config = dict(
    train_examples=72500,
    image_size=48,
    init='xavier_uniform',
    residual_init='none',
)
Rows from block 3 of a small image flow-matching model, named by matrix and row number. Rows with one number belong to one neuron. Each number is 128 + 24 x the weight over its row's rms, rounded and kept within 0 to 255. All counts start at 0. After the name is the row's rms in percent of the matrix's.
After each neuron's rows are labels from the 100 images, of 14976 (inputs lightly noised), where the neuron reaches its largest size: "strongest on" is what is common among them; "place" is the part of the image that holds the peak. Only what is clearly more common there than usual is listed. The data: patchworks of several textures. In brackets: how many of the 100.
# gate: MLP gate (model.blocks.3.mlp.gate.weight, 384x192), inputs 96-191
# fc1: MLP up (model.blocks.3.mlp.fc1.weight, 384x192), inputs 96-191
# fc2: MLP down (model.blocks.3.mlp.fc2.weight, 192x384, transposed), outputs 96-191

gate.220 125 [124 119 109 110 148 145  99 116 138 132 105 143 114 157 126 148 118 166 118 105 134 124  81 121 122 126 154 128 133 147 126  79 139 116 112 160 120 116 126 150 105 134 136 128 119  89 116 106 114 110 133 145  99 142  92 126 113 122 119  79 170 112  98 116 130 103  86 140  95 205 108 118 174 149  71 172 118 129 148 116 123 128  83 127 125 150 137 120 120 151 154 158 141 121 116  73]
fc1.220 083 [119 153  92 134 141 106 158 151 139 123 167 140 150 133 133 148 126 116 195 133 156  98 170 145 119 100 102  69 145 150 121 107 147 141 146 142 150 131 118  84  98 140 104 165  69 131 111 120 127 100 143 116 137 136 105 151 139 109  98 145  90 197 149 146 166 162 151 122 122 145 156 147 132 152 112  90 141 107 111 130 166 119 137 144 126 133 130 149 133 116 125 123 117  93  83 147]
fc2.220 087 [146 131  88 123 126 142 165 112 141 137 136 123 145 158 137 148 140 135 160 122 120 133  85 115 137 107 112 116 107 159 128 108 130 102  92 160 140 133 113 170  77 108 169 146 121 131 132  82 142 122 135 143 122 134 107 122 109 146 123  92 136 142  97 150 156 137  81 134 142 192 163 111 153 173 106 132 141 130 118 128 122 160 102 129 146 143 165 157 132 119 137 149 171 133 127  93]
strongest on: yellow (75)
place: middle left (28)

gate.303 073 [123 134 129 156 160 126 126 133 122 147 140 149 142 114 146 112 130 109 123 171  98  73 138 113 133 148 133 154 116 149 149 126 142 106  99 107  96 129 172 112  92 132  80  95 118  90 112 161 169  80  91 135 133  84 147  99 143 129 111 146 106 135 104 135 129 121  76 144 140 114 162  92 109 102  78 115 111 108 108  97 143 123 102 101 117 160  97 145 126 157 127 126 121 155 133 109]
fc1.303 115 [148 145 124 113 108 100 142  94 108  92 144 128 138 151 155 148 195 125 121 151  92 147 122 159 122 137  92 136 103 158 116 120 155 145  88 112 130 120 150 104 119 153 145 141 113 162 100 149 138 156 146 103 126 140 107 144 147 139 147 138 188 162 122 133 103 131 148  98 143 132 138 119 129 173 140 136  82 140 125 105 173 114 175 126 111 121 171  95 159 176 103  95 129 114 149 147]
fc2.303 110 [121 109 126  97 122 109 138  87 100  87 118 132 145 181 130 124 163 115 114 116 103 137 143 162 130 130 106 131 143 127 134  94 178 158 120 140 105 113 125 110 144  53 126 153 143 179 110 104 131 150  67 148 120 161 113 139 107 133 146 122 180 146 134 146  87 166 131 132 154 149 145 158 115 136 137 145 133 164 120  85 138 120 153 137 111 112 189 107 156 132 121 113 163 120 132 139]
strongest on: white (85); black (75)
place: centre (33)

gate.316 111 [101 145 133  76 136 101  97 137 123  73 141 146 129  90  90 154 126 111 103 112 118 132 124 121 118 142 141 165 176 121 150  89 155  88 117 127 146 151 123 125 108 133 126 158 151 111 107 151 104 141 138 155 118 131 110 149 155  90 121 155  99 112 160 148 116 131 108 178  94 132 168  84 135 109  94 100 130 147 176 101  90 128  85  89 136 129 176 108  77 116 105 119 103 138 137 181]
fc1.316 091 [100 127 134 128 140 141 111 108  70 106 153 137 121 125 117 152  91 122 117  71 118 140  90 140 155 147 110 128 104 101 145 117 124 115  97 155 145 144 110 140 135 120 107 115 121 145 134 141 152 118 113  64 115  94 139 147  99  94 114 110 114 172 119 136 120 153  83 160 107 178 155  81 115 125 164 150 160 123 141 131 104 158 139 131 155  93 136 107 183 145 129 133 150 141 147 132]
fc2.316 093 [168 124 133 170 121 104 168 101  79 159 129 125 122 188 147 114 118 142 117 115 145 124 125 124 114 130 116 105 100 145 110 140 123 133 152 161 118 110 154  97 163 123 102  85  93 145 147 111 171 107 126  82 109  98 140 117 104 128 112 123 121 147 100 101 116 133 117 117 137 159 139 128 145 128 101 147 124 132 109 142 142 156 150 147 136 129  92 120 178 147 166 131 152 128 129  99]
strongest on: blue (83); orange (71); rings (41)
place: top left (28)

gate.348 134 [144 123  96 128 117 127 108  94 146  81 111 137 115 131 127  99 122 114 110 153 182 124 127 157 129 135  98 150 139 118 171 105 147  91 119 113 138 113 169 191  95 117 105 108 131 134 104 142 131 129 121 128 128 100 129 168 153 119 120 134  95 103 138 113 108  88 121 121 121 121 167 139 117 101 106 113 106 147 149 143 142 124  84 154  81 164 172 112 110 195 155 180 125 108 143 159]
fc1.348 078 [146 110 101  99 119 143 116 113 129 128  67 100 164 134 132 158 121  88 149 143 121 103 158 126 147  95 117 112 126 117 183 147 167 121  94 110 137 112 139 159 146 124 132 100  18  87 143 176 115 132 138 155 123 135 136 148 164 124 147 109 114 126 126 153 144 115 123 149 155  71 136 108 156 124 138 155 147 107 177 136 147 159 126 124 120 167 158 134 109 137 148 129 129  77 122  95]
fc2.348 093 [ 99 157 122 140 160 155  94 139 120 149 139 115 146 116 148 139 160 119 154 109  73 139 130 134 138 149 143 123 162 107  97 155  94 144 149 128 112 145  72 110 137 117 177 149 120  93 138 124 146 135 126 134 122 173 154 102 128 157 144 134 168 154 117 167 156 150 109 126 145  93 113 124 138 142 114 129 158 137 119  89 123 133 160 103 144 149 101 164 159  83  89 101 133 111 127 116]
strongest on: white (92); black (74); rays (29)
place: top right (28)

gate.150 093 [ 89 163 130 140 129  90  65 104 109 143 168 103 107 147  97 106 132  80 113 158 123 129 132 145 125  89 135 127 130 112 161 134 163 145 174 134 131 120 134 114 148 136 156 128 175 109 117 149  84 133 192 115 137 122 129 158 154  76 118 122 133 143 115 143 146  99 137 138  77 145 108 138 154 104 118 133 140 122 153 121 128 115 128 130 116 161 155 154  96 148  84 145 149 111 115  73]
fc1.150 111 [ 80 155 154 102  82 147 138 152 135 103 125 124 122 119 149 123  92 145 160 110 138 119 113 137 111 114 117  48 132 187 120 148 122 149 134 117 151 140 105 106 130 147 159 134 115 120 113 162 121 143 126 147  96 119  92 132 139 130 106 122 108  75 140 128 160 138 161 103 157  95 182 165 113 132 147  95 176 139 156  86 139 174 112 123 157 112 113 110 141  81 149 128 113 130 122 122]
fc2.150 119 [139 154 116 123  64 139 156 148 175  85  93 139 109 100 144 128 110 169 146 108 154 118 124 116 132 154 130 118 122 161 136  97 114 131  92 120 149 118 110 116 113 145 113 125  63 140 122 126 153 149 124 154  83 109 109 108 113 179  98 141 130  96 155 111 132 131 153 108 186 101 172 131 120 136 111  86 129 114 121 124 162 110 107 116 152  94 106  88 169  94 171 116 126 107 134 131]
strongest on: yellow (96)
place: top left (34)

gate.244 086 [117 118 110 103 116 153 139 161  95 126 133 100 108 107 148 148 136 128 158  82  96  98 135 117 166 147 113 142 100 173 127 134 131 115  67 111 121 173 145 111 119 141  92 101 101 109 105 150 129 119 128 121  93 140 104 117 157 104 156 126 112 135 118 149 171  91 111 141 177 115 126 128  91 134  95 117 159 119 139 145 168 129 117  89 122 105 109 169 132 154 134 103 109 136 131 147]
fc1.244 080 [132 164 171  95 111 115 116 128 128 128 134 115 135 116 134 111 151 136 155 148  94 126 110 113  96 156 102 150 103 137 146 116 113 140  95 135 110 122 151 121  83 127 112  94 118  92 113 172 155  96 106 159 127 127  88 115 154 126 126 139 144 102 122 123 132 111  89 152 137 129 150 115 126 170  99 162 119 126 129  93 141 126 161 158 106 140 129 102 131 117 111 176 116 149 126 147]
fc2.244 086 [120 122  91 125 142 142 191 133  94 126 128 146 115 162 130 158 105 122 131 112 146 124 141 153 144 132 131 148 138 128 128 146 152 136 105 130 138 133 123 141 177 114 125 144 153 108 124 115 142 133 152 143 108 125 139 108 171 138 141 118 133 105 152 147 141 133 135 133 160 156 143 115 134  90 155 110 124 141 128 139 140 142 147 113 116  97  92 164 120 149 140 100 144 133  95 129]
strongest on: white (95); yellow (71)
place: bottom right (58)

gate.137 074 [128 108 113 133 107 126 121 141 151 114 131 118 132 134  89 115  97 149 142 104 171 165 178 144  97 127 130  98 157 158 130 137 126 148 120 119 140 165 113 135 146 162 142 145 126 158 123 100 108 150 190 132 142 166 103 122 114 102  79 117 161 140 102 102 158 146 133 128 150  95 138 133 102 159 159 110 154 138  96 174 136 114 145 165 154  92 115  83 124 142 114 156 109 131 131 134]
fc1.137 089 [101 179 132 126 154 104 124 140 111 136 118  83 106 144 146 147 115 127 121 136 111 125 111 117 123 102  94 133 146 126  98 133 179 106 117  95 135 108 134 131 116  99 157 163 122 113 134 118 118 139  83  83 141 131  93 117 169 115 115 135 109 147 150 136 139 142 136 101 146 119 121 142 174 147 108  87 152 123 162 136 121 123 126 125 118 110  89 155 161 135 130 150 128 169 106 134]
fc2.137 079 [141 104 121 173 119 141 113 123 165 146 137 134 129 105 118  98 101 148  99  73 136 149 157 149 115 121 182 112 113 138 125 130  92 180 134 137 114 110 136 144 130 125 140  82 165 159 126 132 133 146  88 178 148 135 162 122  82 113 134 118 145 102 140 131 108 143 128 134 139 129 124 124  65 112 141 131 122 186 128 126 131 129 101 166 146 135 122  98  86 109 130 103 167  99 122 150]
strongest on: teal (81)
place: bottom right (36)

gate.13 108 [105 134 122  86 114 107 112 123 127 145 130 119 141 138 122 197 110 128 147 135 121 127 152 130  80 127 100 103 144 112  93  95  97 120  93 151 141 122 163 132  97 138  92 118  54 155 140 146 119 142 116 121 155 147 138 121 160 118 133 128 141 115 128 122 157 111 114 158 134 173 112 124  87  88 115 108  81 158 164 112 123 142 139 122 130 113 135  61 132 104  98 162  89  99 109  95]
fc1.13 089 [129 164 120  93 166  99 135 102 115  94 173 119 116 134 136 164 106 137 159  95 117 143 105 118 120 154 113 126 103 157 132 133  99 155 128 126 129 115 164 159 136 133 107  95 146 106 121 132 155 128 128 134 155 122 168 128 139 159 108 137 120 143 117 139 142  86  85 185 105 132 139  90 144 132 116 132  64 159 148 114 182 138 100 112 138 154 135 141 121 187 108 172  96 108 137 121]
fc2.13 099 [163 147 138 157 149 152 173 124 127 124 139 126  89 126 161  87 135 121 127  81 121 121 128 114 136 112 155 148 103 154 143 125 118 140 179 127 115 145 101 138 151 131 139 153 179  97  91 143 148 104 108 119 114 136 105  84  96 140 107 137 113 125 146 186  85 113 116 119 128  84 161 135 157 139 143 128 165 116 114 174 148 115  96 146 117 160 121 167 130 159 169 123 124 117 118 131]
strongest on: white (97)
place: bottom right (33)

gate.285 087 [ 94 106 144 139 132 178 124 110  87 128  87 120 131 132 120 143 138 157 105  67 139 125 162 160 166 128 115 175 134 111 173 124 159 118 104  96 115 138  79 185 118 144  97 130  88 189  95 130 149  97 106 125 107 114 125 150 112 146 124 140 146 127 191 129  89 141  88 172 122  96 138 152  86  94  94 128 117 121 142 112 163 117 138  95 166 166 100 120 168 150 143 132 150 181 112 137]
fc1.285 100 [134 147 125 125 150  84 131 121 130 132 138  97 135  93 158 152 129  94 179 160 129 123 107 125 132 109 138 164 130 138 124 114 156 136 137 116 161 162 143 114 119  93 152  97  91  84 139 123 112 130 130 162 121 110 120 105 172 104 130 102 121 146 115 155  82 139  91 162 125  83 134 106 138 114 143 108 113 172 141 134  99  87 103 168 167 151 131 115 114 164 159 130 156 160 118  83]
fc2.285 094 [143 126 123  84 144  91  80 118 107 149 132  95 157 112 156 154 127  91 177 162 138 109 111 114 148  99 119 137 131 142 126 173 144 134 158 140 164 160 129  79 138 141 145 132 119 122 118 139 141 119 134 145 127 105 126  91 165 106 137 121 130 168 110 125  86 177 122 136 151  94 135 117 114  93 116 118 115 178 125 139 108  58 111 123 170 146 119 106 140 158 149 121 152 136 105  88]
strongest on: yellow (85)
place: centre (28)

gate.318 080 [ 91 170 160  83 118  84 100 124 144 135 133 134 115 146 130 100 123 138 134 106 156 146 145 149 134 105 142 112 120 150 173 155 144 128 122 140 151  75 139  90 154 122 151 105 145 133 129 118 121 118  80 133  94 128 119 120 146 177 110  79 122 152 113 112 144 151 135 134 150 135 115 117  83 102 141 100 196 130 135 134 127 111 119 131 120 116 132 115  93 145 119 131 150 113 106  75]
fc1.318 089 [145 136 114 127 161 120 127 119 127 157 106 102 118 125 130 155 119 116 141 165 115 120 135 119 122 139 172 181 110 169 107 131 126 130 106 110 102 122 137 142 121  86 114 141  93 104 131 155 131 117 115 152  85 140 111 116 113 102 131 137 145 122 122 168 117  89 132 153 143 139 157  90 130 141 116 144  72 133 158 149  90 129 110 108 120 146  88 120 119 118 126 160 116 111 146 125]
fc2.318 089 [135 137 124  90  95  89 130 100 127 153 164 121 126 146 165 113 156 145 122 150 190 100 110 109  97 125 180 148 117 128 136 146 138  98  85 113 106  99 105 101 126 116 154  95  95 132 155 107 132 143 159 128  75 139 123 119 142 164 100  87 130 176 113 128 112 112 149 143 122 113 117 112 118 137 114 118 140 110 125 158  85  94 140 132 108 116 126  98 104 148 138 114 109 100 165 141]
strongest on: black (88); plain (32)
place: bottom right (34)

gate.31 147 [ 97 149 114 137 150 123 131 134 149 119 135 147  90 103 115 130 138  89 117 120 125  91 139 144 113 130 109 174 126 146 107  86 125  89 130 103 140 140 144 116  84 133 113 146  71 126  93 148 139 116 121 145 144 125 128 127 129 145 130 165 113 130 119 131 126 112 114 138 105 102 172 112  87 145  87 127 136 134  87 106 109 132 116 129 159 163 143 130 101 118 147 127 138 102  92 191]
fc1.31 067 [100 147  90 144 135 126 144 119 129 123 127 162 122 111 110 114 155 103 133 150 121 134 148 121  88  88 112 154 134 126 124 147 117 139 150 125 103  89 159 152 158 128 148 171 124 163 124 163 120 144 123 148 128 133 138 124  99 121 118 152  99 133 107 126 133 131 160 143 122  94 138 119 104 106 127 115 148 132 120 115 110 141 139 105 137 130 139 138 115 113 146 151 131 142 136 182]
fc2.31 087 [161 114 135 129 142 120 129 114  87 145 109 151 155 171 132 161 128 155 167 140  92 159 122  89 132 129 131 110 122 122 136  94 149 126 135 115 109  89  96 124 142 140 163 121 170 151 148 143  98 138 125  99 109 104 148 119  84 111 113 120 137 120 145 122 115 125 118 123 144 157 107 131 135  98  97 136 110 112 173 153 131 121 182  96  96 106 124 132 144 139 115 116 102 178 146  67]
strongest on: yellow (97)
place: top left (28)

gate.177 116 [ 97  91 124 175 128  85 120 146 133 137 121 155 119 105 112 108 115 120 129 135 149  79 135 122 129 164 116 114 149 131 108 118 119 140 164  93 154 153 121  95 113 134 101 136 149 150 121  97 169 139 106 108 121 133 130 148 136  91 154 167 112 161 161  89 126  92 113 149 136 110 129 133 129 169 116  87 138 136 122 113 145 136 139 148  52 129 111 132 114 119 102  89 132 118 107 144]
fc1.177 059 [152 134 165  92 124 150 137 169 157  94 123 124 132 102 130 150  70 108 111 141  98 128 133 144 132 114 139 103 123 134 137 155 127 103 102 176 113 113 140 114 129 137 135 151 103 106 141 101 138 146 139 103  82  75 113 143 148 162 141 111 164 124 129 128 160 157 126 129 109 126 144 130 140 140 132 159 109 106 123 138 129 103 128 117 219  53 132 144 108 126 125 154 153 112 120  85]
fc2.177 079 [103 101 123 140 138 107 101 144 160 139 135 140 154  82 108 142 145  98 125 109 127  71 138 139 117 171 135 110 166 101 108 174 113 115 146  98 129 170 133 107 123 130  77 130 115 115 102  68 134 163 102  90 109 125 117 168 147 118 164 155 138 127 147 120 135 109 126 131 131 101 117 123 100 168 157 120 113 120 104 116 123 157  91 161 109 130 141 121 103 102 120 106 158  79  76 143]
strongest on: blue (96); rays (32)
place: middle right (31)

gate.69 091 [165 171 129 145 184 115  73  88 130 150 171 121  98 150 103 117 116 110 128 138 100 148 116 143  94  98 136 111  94 122  71 155 156 167 136 123 140 118 150 108 114 159 159 121 158 122 128 140  98 123 156 139 105 106 140 156 141 118 141 119 111 158  95 136 180 122 148 106 109 121 111 128 137 151 110 137 127 137 163 158 134 159 131 108  91 120 138 169 138 161 137 168 114 149 124 113]
fc1.69 102 [145 137 133 147 132 116 125 134 136  79 149 114  95 163 175 131 126 104 146 137 141 106 179 150 120 128 139 117  89 183  97 119 170 138 130 111 100 107 156 153 154 117 125 127 113 128  76 113 114 106 138 157 182  84 143 104 133 160 141 130 124 103 162 102  94 162  72 113 166 124 161 109 105  90 154  75  98 124 130 129 132 139  84 102 130 128 113 118 171 104 129 103 133 121 101 143]
fc2.69 110 [140 127 122 138 126  93 154 159 136  73 133 140 135 129 156 150 133 110 160 101 143  96 159 117 131 117 115 159 102 168 112  95 135  82 118 132  83 106 118 130 185 147 134 129  92 135  91 130 128 127 104 128 162 111 128  80 132 133 128 146 151  82 171 110  97 133 106 111 191 130 170 118 124  95 161  79 147 105 129 117 153 118 103 138 176 124 125 101 170  97 130  92 170  99 125 114]
strongest on: black (92); plain (27)
place: bottom right (72)

gate.337 102 [ 86  99 137 117 150 109 111 127 159 137 107 149 135  86 108 148  99 135 118 149 142 106 106 114 131 127 173 170 133 114 163  95 128 114 141 147 113 140  65 157  94 123 105  95 159 121 156 131 154 101 124 151 142 138 113 137 154 136 110 103 146 101  91 128 130  70 177 113 110 148 114 123 168 129 118 144 147 112 162  89 119 139 187 134 111 127 125 127  85 127 163 130 132 118 116  84]
fc1.337 117 [100 174 157 153  80 135 130 176 127  88 142 108 132 166 131 125 138 130 140  87  92 173 127 128 138 155 130 100 143 137 180 111  89 142 140 113 126 132 127 115 144 125 129 118 129  96 102 114 115 132 124 130  94 121 157 104 111 130 129 142 105 107 160 161 121 163 128 180 166  75  71 158 112 119 113 111 147 106 134  96 152 143  85 149 142 162 119 162 159 142 146 131  99  97 131  89]
fc2.337 111 [143 151 135 134  83 144 133 186 152 103 132 107 115 158 151 110 132 137 154 112 130 157 126 106 146 156 116 104 123 153 136 131 110 154 115  86 118 114 152 123 154 133 127 125 107 126  94 104  87 130 127 124 118  99 161  94 116 133 137 138 107 119 158 168 130 176 102 170 147  37  99 151 125 116 124 114 102  93 116 123 154 154  92 164 164 119 109 173 176 110 145 132 125  86 145 132]
strongest on: yellow (100); rays (31)
place: top left (39)